From a checkpoint of a small image denoising model.
Data: trained on small charts drawn from random numbers, 101725 training examples.
Rows from block 6 of a small image denoising model, named by matrix and row number. Each number is 128 + 32 x the weight over its row's rms, rounded and kept within 0 to 255. All counts start at 0. Numbers have three digits each. After the name is the row's rms in percent of the matrix's.
After each channel's rows are labels from the 100 images, of 14848, where the channel reaches its highest value: "patch colour" is the nearest of a few named colours to the mean colour under the peak; "responds to" is what is common among them. Only what is clearly more common there than usual is listed. The data: small charts drawn from random numbers. In brackets: how many of the 100, against the usual share in percent.
# convs0: first 3x3 conv (model.decb.0.0.convs.0.weight, 128x256x3x3, each kernel summed), inputs 192-255

convs0.57 124:129138144121103125155127114142119121122124121135110111141125144192173135134142123122129122116148142116133131135146118118120134136146133126127122142143134116111129110129152121105108138126130122
patch colour: grey (98 vs 12.2)
responds to: radar chart (100 vs 7.2); one colour (100 vs 53.4)

convs0.97 109:120155122141094086147129124134117113095114146110123127155124126121085161199151143049181122149119092142134130138130104121114118000131146112106140180161000142101134163132106142159117136119130118
patch colour: brown (38 vs 7.4)
responds to: dark theme (74 vs 29.6); lollipop chart (60 vs 7.3)

convs0.61 123:109140146107155132122128113117122138066111114122156110128145120123124065120045226098112158129175150103127119147129116139156121150129169072237138095110101143155139141140063160093146136142173135
patch colour: cyan (65 vs 4.1)
responds to: dark theme (74 vs 29.6); lollipop chart (71 vs 7.3)

convs0.7 091:082151119108091117150145119115099150114140097137161155111122101109089131130112127160137120136152104110148106105113044153130106147169109125133101127116114105152084146128124149141165064099128072
patch colour: brown (32 vs 7.4); grey (32 vs 12.2)
responds to: radar chart (78 vs 7.2); dark theme (67 vs 29.6); items: eight (34 vs 13.4)

convs0.9 103:141116128137118110118149127134115123131115117129123110056146117125101153134130131115157122103137114140154117173131120086135111130120109116149112100130107118098114129159141102126120131112155132
patch colour: brown (47 vs 7.4); grey (32 vs 12.2)
responds to: dark theme (78 vs 29.6); grid lines (69 vs 39); scatter plot (33 vs 7.3); radar chart (25 vs 7.2)

convs0.26 092:100111107099190103116103094158139167154124106139106117121139114137141139120027132089146170133033134124127119179138134126172109092114142141106092067087145112135134126066114074169137145099139123
patch colour: grey (30 vs 12.2); green (26 vs 3.9)
responds to: pie chart (61 vs 7); items: eight (33 vs 13.4); ring chart (30 vs 6.9)

convs0.73 097:135152151125118135118104149122140124126131142120155127076174113108085131118121135143111125115099156135181127115153139089110096131099120133138125129120086007119134112136118124122105133086091140
patch colour: pink (44 vs 9.1); grey (33 vs 12.2)
responds to: grid lines (84 vs 39); radar chart (43 vs 7.2)

convs0.47 105:113129118076116121175116087120157126090071153096170164121100134145133129147104125167130147131077110108131116130093142128109131122089101105141153093115099135139117138129125106152137075081129126
patch colour: brown (47 vs 7.4); grey (35 vs 12.2)
responds to: radar chart (78 vs 7.2); dark theme (78 vs 29.6); items: eight (34 vs 13.4)

convs0.101 094:107140121121129135067121117141166131144137158156129110100154113127162134112113128141125131115132108167124126132193117131137113119141113126136107128108138090114172095133144107134127110125087124
patch colour: pink (71 vs 9.1)
responds to: grid lines (100 vs 39); horizontal bar chart (82 vs 7.1)

convs0.91 111:085111084096130130157136129124128134151108129134161091109082114154126120111147104173105111122138134119133108136000127111169137140121146112131155046116141149111138150149119116129141022125169144
patch colour: grey (40 vs 12.2)
responds to: items: eight (35 vs 13.4); pie chart (30 vs 7)

convs0.40 114:121094117120082122150142161113157069004131117118116164131167126122094138189125132133145107169127122185141093101121086127134130186122106085097157177095000128109141199166166110060135116133137104
patch colour: cyan (25 vs 4.1)
responds to: one colour (84 vs 53.4); line chart (66 vs 7.1); dip in the middle (44 vs 13.1)

convs0.108 094:163117145142149132135108122129136126164110149154148108137106155130106105137112114098116115122102116152130121139083156129149116122118139111119105116085112140135177108136144136125103087176156144
patch colour: grey (40 vs 12.2); brown (31 vs 7.4)
responds to: radar chart (100 vs 7.2); dark theme (100 vs 29.6); one colour (100 vs 53.4)

convs0.36 088:108166103131087106088105118143209072120116143135157132076152128125112149132009140118146130131106141132137148157108100125114120118133166104128155135130083108116124125105164141112134131133102088
patch colour: cyan (26 vs 4.1)
responds to: dark theme (65 vs 29.6); line chart (34 vs 7.1); dip in the middle (32 vs 13.1)

convs0.113 071:096166131129111166125123119119143152124084141139150120104096136194064168110188133108099179137220148113122146171122088131082122139115143102163111137163159112148130175110112104124108140114162118
patch colour: brown (55 vs 7.4)
responds to: one colour (95 vs 53.4); radar chart (86 vs 7.2)

convs0.116 104:090067075120138118165145137134109137080102086090080140140197121136177126144124130173133135125143176171113122110142150152087111144133111117139158140156140129125121175129128114116135114040129153
patch colour: black (36 vs 14.5)
responds to: one colour (97 vs 53.4); dark theme (75 vs 29.6); step chart (61 vs 6.9); dip in the middle (32 vs 13.1)

convs0.12 106:132155104135142126141116133118109133106080133105000097112125091136125125123110132115143130149111101129135142123116114110161123106119131132134138138129133141134124133128130137140000089119105103
patch colour: brown (72 vs 7.4)
responds to: grid lines (98 vs 39); dark theme (90 vs 29.6)

convs0.64 081:090146115116159115172147115102159142118134183128072086168157088125142177112114156113126165127125113141111102167044151065163102083106137102117167085063151100080113099183140152159197150114086157
patch colour: black (39 vs 14.5)
responds to: one colour (81 vs 53.4); lollipop chart (28 vs 7.3)

convs0.59 106:144135105000134129150107134114131130109088118111000091117140122149132131133118134115121127131111131137139130115117107109163127119105131118137125132136131135133126134100121133127000074098120107
patch colour: brown (78 vs 7.4)
responds to: grid lines (98 vs 39); dark theme (90 vs 29.6)

convs0.66 095:089141064117164104100096118107175159147115102145147108111140131069084127171108122184162130123098116046137125105120076109149126133145138093137147118100112106125118141086121119122093094132146136
patch colour: pink (27 vs 9.1)
responds to: stacked bars (46 vs 7.4); peak in the middle (40 vs 13); bar chart (37 vs 7.2)

convs0.98 089:114103121093088140056150206114142129120126158127105091141129139096000140110123133115079163130172003123147144114118116132164131118127154120123133114169118109131113156144139169124113106086132133
patch colour: black (100 vs 14.5)
responds to: dark theme (100 vs 29.6); ring chart (57 vs 6.9); dip in the middle (36 vs 13.1)